A small encoder-decoder audio transcriber, trained from scratch: decoder layers 7.
Rows from block 2 of the audio encoder of a small encoder-decoder audio transcriber, named by matrix and row number. Rows with one number belong to one neuron. Each number is 200 + 20 x the weight over its row's rms, rounded and kept within 0 to 999. All counts start at 0.
After each neuron's rows are labels from the 100 clips, of 14848, where the neuron reaches its largest size: "strongest on" is what is common among them. Only what is clearly more common there than usual is listed. The data: strings of digits, spoken by a formant synthesiser in many voices.
# u: gMLP up (value half) (encoder.blocks.2.mixer.u.weight, 576x192), inputs 160-191
# v: gMLP up (gate half) (encoder.blocks.2.mixer.v.weight, 576x192), inputs 160-191
# out: gMLP down (encoder.blocks.2.mixer.out.weight, 192x576, transposed), outputs 160-191

u.442,204,235,199,215,156,203,214,164,196,214,175,180,181,208,209,155,208,215,211,181,238,202,218,221,163,185,212,202,207,229,213,211
v.442,179,154,192,213,173,185,197,211,218,208,179,239,174,201,187,209,196,185,178,194,229,201,196,239,176,188,187,218,212,206,193,185
out.442,168,166,180,147,221,184,172,196,220,181,214,196,205,205,210,228,225,209,225,195,168,198,172,210,219,186,207,205,202,181,213,207
strongest on: "three"; last digit: three

u.156,185,223,210,176,233,192,240,181,207,178,218,174,200,209,219,205,220,172,211,221,172,207,200,222,198,194,214,164,215,183,193,224
v.156,211,195,209,211,212,210,177,190,177,224,195,198,190,188,164,210,205,207,174,230,204,178,179,212,203,190,164,186,211,215,245,192
out.156,216,181,183,196,214,198,192,249,175,214,184,221,219,190,179,186,203,188,194,200,207,180,191,197,164,217,195,202,193,201,208,185
strongest on: "four"; last digit: four

u.217,231,158,189,208,207,208,208,197,208,178,189,252,189,221,177,215,211,212,226,222,188,222,218,221,213,218,215,190,217,176,191,167
v.217,191,207,212,219,174,185,192,186,182,219,210,208,187,209,159,215,198,176,203,219,235,159,186,217,237,217,195,192,201,201,228,191
out.217,202,190,195,188,205,207,176,200,179,185,197,237,185,194,198,236,183,207,213,200,204,192,205,169,214,210,218,182,222,205,194,221
strongest on: number of digits: 5

u.270,191,177,238,195,185,222,191,202,197,228,196,216,195,183,185,228,175,195,190,212,204,173,196,225,247,205,181,217,200,206,223,199
v.270,191,212,167,211,178,203,188,219,202,192,178,213,184,182,214,212,205,204,188,182,191,213,219,218,170,213,170,248,174,186,207,189
out.270,185,221,219,207,209,166,225,224,186,234,229,146,200,199,195,192,214,179,178,166,203,220,187,157,199,229,207,192,187,237,227,179
strongest on: "four"; number of digits: 5; last digit: four

u.164,244,225,193,213,217,228,241,210,218,185,200,238,214,218,179,220,181,222,225,229,206,211,248,227,181,218,196,192,198,161,177,197
v.164,195,198,216,230,186,212,197,218,195,219,194,212,185,227,167,208,160,182,200,195,215,185,194,203,219,197,161,179,187,197,200,185
out.164,209,185,182,189,199,204,182,196,202,182,212,245,190,176,202,254,179,196,207,206,168,199,198,183,218,227,237,179,241,188,202,221
strongest on: "four"; last digit: four; last digit: one

u.200,255,212,210,187,195,193,218,209,190,191,225,229,208,226,186,242,178,213,185,226,149,185,227,234,221,192,214,210,241,165,239,197
v.200,217,207,228,206,192,218,193,223,189,212,180,222,195,185,181,228,172,189,190,179,198,191,191,234,181,215,193,167,197,198,205,188
out.200,183,181,243,178,192,196,195,213,195,191,225,240,209,186,189,225,171,208,224,173,189,219,180,202,193,226,209,180,220,195,173,228
strongest on: "four"; number of digits: 5; last digit: four

u.425,195,196,214,196,222,224,231,209,202,195,182,206,205,193,204,196,211,208,219,205,213,181,216,208,214,228,220,222,207,212,231,156
v.425,179,187,182,229,186,190,203,223,218,224,203,214,206,209,205,225,217,227,212,156,220,206,198,218,187,260,224,226,191,193,181,157
out.425,175,213,185,225,194,192,190,224,166,199,238,212,207,191,158,201,194,194,175,180,209,228,184,196,194,208,195,162,197,208,194,248
strongest on: "one"; number of digits: 5; first digit: one; last digit: one

u.312,214,202,206,168,198,199,211,199,191,202,217,224,218,160,205,228,214,197,200,212,198,174,194,193,221,206,214,223,244,185,282,141
v.312,206,199,202,246,219,199,202,234,204,217,199,213,218,212,205,225,192,210,184,176,180,192,171,221,202,220,164,206,194,185,204,216
out.312,176,173,205,221,188,179,227,215,190,201,225,185,172,207,165,183,196,175,170,184,208,236,209,193,175,210,188,180,163,217,169,250
strongest on: reverberation

u.64,201,198,203,207,169,202,220,197,214,187,203,225,183,174,205,201,176,200,217,206,203,207,219,203,190,203,222,222,237,189,238,166
v.64,216,183,209,202,230,238,179,223,188,193,203,212,223,223,213,188,178,227,209,201,215,174,198,239,176,206,197,169,172,196,203,223
out.64,176,192,234,182,203,194,198,232,203,216,211,192,197,195,175,205,217,154,185,214,184,240,188,195,203,200,231,208,228,203,204,227
strongest on: "three"; last digit: three; first digit: three

u.385,218,204,176,206,208,194,196,212,214,208,185,206,223,236,191,253,203,196,195,169,196,169,200,220,209,239,176,212,235,201,211,155
v.385,221,207,197,220,202,232,193,223,221,211,193,223,246,222,191,193,172,215,217,209,195,210,204,196,180,220,191,211,179,183,196,226
out.385,191,203,206,234,198,214,213,210,196,201,206,217,195,201,215,206,169,202,196,147,235,240,184,169,170,218,195,181,191,225,206,210
strongest on: "one"; first digit: one

u.390,209,174,228,190,192,221,211,223,212,194,198,169,183,209,175,191,167,178,153,199,235,206,179,187,219,179,198,202,153,233,216,193
v.390,209,178,173,202,170,215,188,223,200,212,177,197,197,227,170,199,201,205,193,217,230,148,216,212,209,207,213,177,176,209,215,220
out.390,197,181,195,195,224,211,225,220,206,172,175,189,192,217,184,192,182,172,196,203,219,170,167,210,191,214,216,160,168,182,213,217
strongest on: "one"; first digit: one; number of digits: 1; last digit: one

u.34,206,206,205,167,226,180,228,180,222,164,222,198,236,172,207,218,191,198,172,195,183,186,203,167,206,217,197,226,181,189,213,181
v.34,203,200,216,221,205,208,214,227,233,203,168,184,196,200,226,203,168,221,207,227,212,167,212,207,188,209,191,190,167,196,185,212
out.34,226,205,213,204,214,210,188,218,218,211,210,230,212,199,195,212,209,157,205,209,183,235,228,237,204,194,215,195,242,185,215,219
strongest on: reverberation; number of digits: 5; first digit: one; last digit: zero

u.433,237,201,204,219,222,238,211,209,228,187,208,214,226,224,184,228,186,217,203,224,183,192,195,235,206,226,201,185,205,164,210,176
v.433,189,202,226,238,205,218,168,225,218,204,205,221,182,172,206,219,220,217,212,182,210,203,186,176,209,235,215,239,212,189,229,162
out.433,211,200,221,208,205,211,199,210,184,194,210,237,222,190,190,234,184,203,188,169,205,173,185,196,221,227,181,194,210,202,224,168
strongest on: "four"; voice: child-like voice; number of digits: 5

u.494,242,205,182,204,203,180,229,210,198,193,219,194,223,237,195,220,199,202,224,235,180,206,235,222,199,183,210,167,222,206,213,214
v.494,205,257,191,169,193,196,229,204,174,230,210,175,194,194,239,216,179,215,183,218,160,196,243,223,206,202,205,210,179,193,231,238
out.494,194,201,236,207,206,213,182,232,201,182,233,226,203,208,171,227,163,189,196,182,164,212,179,196,204,179,175,191,190,184,186,212
strongest on: reverberation; "four"; white noise; first digit: four

u.117,194,141,188,242,162,200,201,228,233,209,200,211,163,214,177,195,147,169,188,194,241,204,205,243,178,193,210,190,175,206,202,190
v.117,160,209,175,181,189,187,193,185,171,199,197,190,191,202,199,209,204,191,164,160,221,205,190,185,159,250,213,192,163,185,218,169
out.117,206,187,185,188,225,188,212,183,179,180,220,214,219,216,197,192,216,185,178,184,191,212,193,187,173,169,192,177,173,202,188,249
strongest on: "one"; last digit: one; first digit: nine

u.103,190,230,208,184,215,209,192,202,204,197,165,192,216,196,217,166,202,220,239,224,185,178,203,206,201,225,204,182,180,184,179,225
v.103,166,194,190,206,160,209,196,186,199,202,197,208,170,192,202,200,185,194,172,172,251,195,204,205,178,202,191,176,157,203,184,206
out.103,177,219,186,194,172,197,206,207,167,166,182,215,189,214,207,180,184,236,209,187,236,196,203,231,159,185,195,193,175,200,191,247
strongest on: reverberation; quiet level; "one"; number of digits: 5

u.174,226,184,184,218,209,189,211,222,195,186,176,194,233,181,195,236,208,200,191,191,208,172,190,238,209,227,209,225,215,193,209,154
v.174,259,201,221,212,206,237,169,211,174,203,196,222,226,220,192,221,189,219,190,213,200,159,180,224,193,217,194,174,193,191,203,191
out.174,191,205,214,241,218,218,221,224,201,213,203,215,208,214,206,200,165,197,201,150,219,218,184,166,179,249,193,180,197,216,213,210
strongest on: "one"; last digit: one; white noise; first digit: one

u.557,234,189,199,220,197,231,202,225,208,184,195,217,216,211,166,212,210,201,188,213,177,202,203,227,219,233,206,202,224,165,194,210
v.557,189,201,209,212,200,201,212,242,196,222,190,216,225,191,173,195,201,191,171,197,208,140,206,207,206,237,201,200,183,207,193,142
out.557,225,203,202,220,196,201,209,211,179,203,209,242,216,185,190,244,187,220,177,162,203,182,193,196,222,232,180,193,216,197,217,169
strongest on: "four"; number of digits: 5; voice: child-like voice; "six"

u.446,203,200,236,187,195,173,189,194,220,227,188,181,227,242,218,195,207,249,195,166,183,163,201,204,185,197,211,199,188,188,182,188
v.446,247,194,218,240,181,250,194,220,199,216,198,203,204,212,167,216,187,201,209,162,217,188,205,242,202,219,176,220,177,179,208,195
out.446,216,184,190,197,173,210,205,215,155,194,202,231,211,196,192,207,215,225,200,203,205,162,198,236,182,211,198,177,194,203,205,166
strongest on: number of digits: 5; white noise; last digit: eight; last digit: three

u.213,238,204,210,226,170,227,176,221,220,205,181,209,210,224,144,237,206,218,182,189,195,203,203,224,187,237,195,190,194,178,209,190
v.213,207,201,198,218,192,212,170,225,203,214,197,198,217,191,182,200,193,199,203,176,213,174,183,214,197,226,179,198,184,197,190,175
out.213,209,195,207,222,191,207,206,204,188,202,198,239,208,181,194,222,178,210,183,171,211,184,189,195,222,244,181,197,205,202,218,170
strongest on: number of digits: 5; "four"; voice: child-like voice; "six"

u.93,194,211,194,182,215,207,226,203,226,225,199,187,212,226,193,225,203,171,195,193,211,198,217,193,188,220,204,259,216,204,181,194
v.93,180,209,201,227,211,209,209,241,214,184,192,205,220,226,194,213,191,191,171,200,237,204,207,203,204,265,215,217,175,204,181,150
out.93,205,178,198,199,198,201,225,186,187,200,184,225,199,188,177,207,208,218,181,175,194,161,196,197,161,207,178,192,195,195,211,212
strongest on: "one"; "nine"; number of digits: 5; first digit: one

u.364,227,209,221,220,233,216,208,228,193,173,201,175,218,205,196,226,224,214,205,211,170,194,153,196,219,234,209,229,206,178,180,164
v.364,215,189,185,247,165,252,210,191,204,225,202,218,206,212,191,208,193,224,213,185,220,194,199,257,157,213,171,203,178,212,189,201
out.364,217,184,202,204,175,210,189,197,214,212,200,236,205,186,205,226,167,207,181,167,192,189,193,194,211,231,196,182,227,222,232,173
strongest on: number of digits: 5

u.30,214,169,199,219,207,234,215,216,226,193,220,213,224,230,181,228,193,212,216,210,206,194,178,239,173,224,214,206,191,194,172,199
v.30,215,192,213,212,185,230,184,202,182,237,187,221,211,170,150,223,217,198,195,208,216,190,199,224,201,245,178,200,187,188,189,185
out.30,215,208,202,224,194,214,208,203,177,212,201,251,202,190,183,231,195,219,187,161,215,194,186,200,218,237,190,204,207,202,209,173
strongest on: number of digits: 5

u.452,178,192,196,213,179,233,215,186,210,183,180,236,206,183,221,184,191,234,223,198,224,170,209,191,192,227,221,210,196,201,226,158
v.452,213,200,231,242,219,224,181,227,222,200,191,230,203,206,214,209,203,215,217,200,189,199,201,185,191,228,238,231,217,200,224,195
out.452,195,226,196,210,191,187,178,190,150,191,200,184,192,182,189,165,199,204,207,218,197,211,205,197,219,182,205,192,198,191,213,234
strongest on: "one"; mains hum; first digit: one

u.129,229,187,212,193,227,249,195,213,197,173,183,221,217,179,192,220,195,212,208,217,197,177,189,227,196,222,220,201,204,195,206,180
v.129,219,178,202,228,166,228,220,221,205,213,177,192,212,179,163,186,165,186,200,192,201,184,187,219,188,240,186,192,199,195,164,177
out.129,212,205,202,226,182,200,190,193,188,208,207,237,192,184,190,208,193,228,183,158,208,202,201,199,225,223,191,189,227,215,215,174
strongest on: number of digits: 5; "four"; last digit: four; last digit: zero

u.220,204,182,206,220,189,226,199,233,236,218,196,187,191,202,211,179,199,152,224,205,228,189,185,221,195,229,176,203,212,216,190,187
v.220,220,241,182,193,187,230,227,191,181,161,219,231,230,199,210,199,178,235,229,196,175,239,228,222,169,196,210,194,233,174,187,222
out.220,209,191,202,209,236,194,205,188,163,181,217,217,203,231,189,200,189,196,174,241,178,212,243,172,212,156,199,210,175,206,181,214
strongest on: reverberation; quiet level; "nine"; number of digits: 4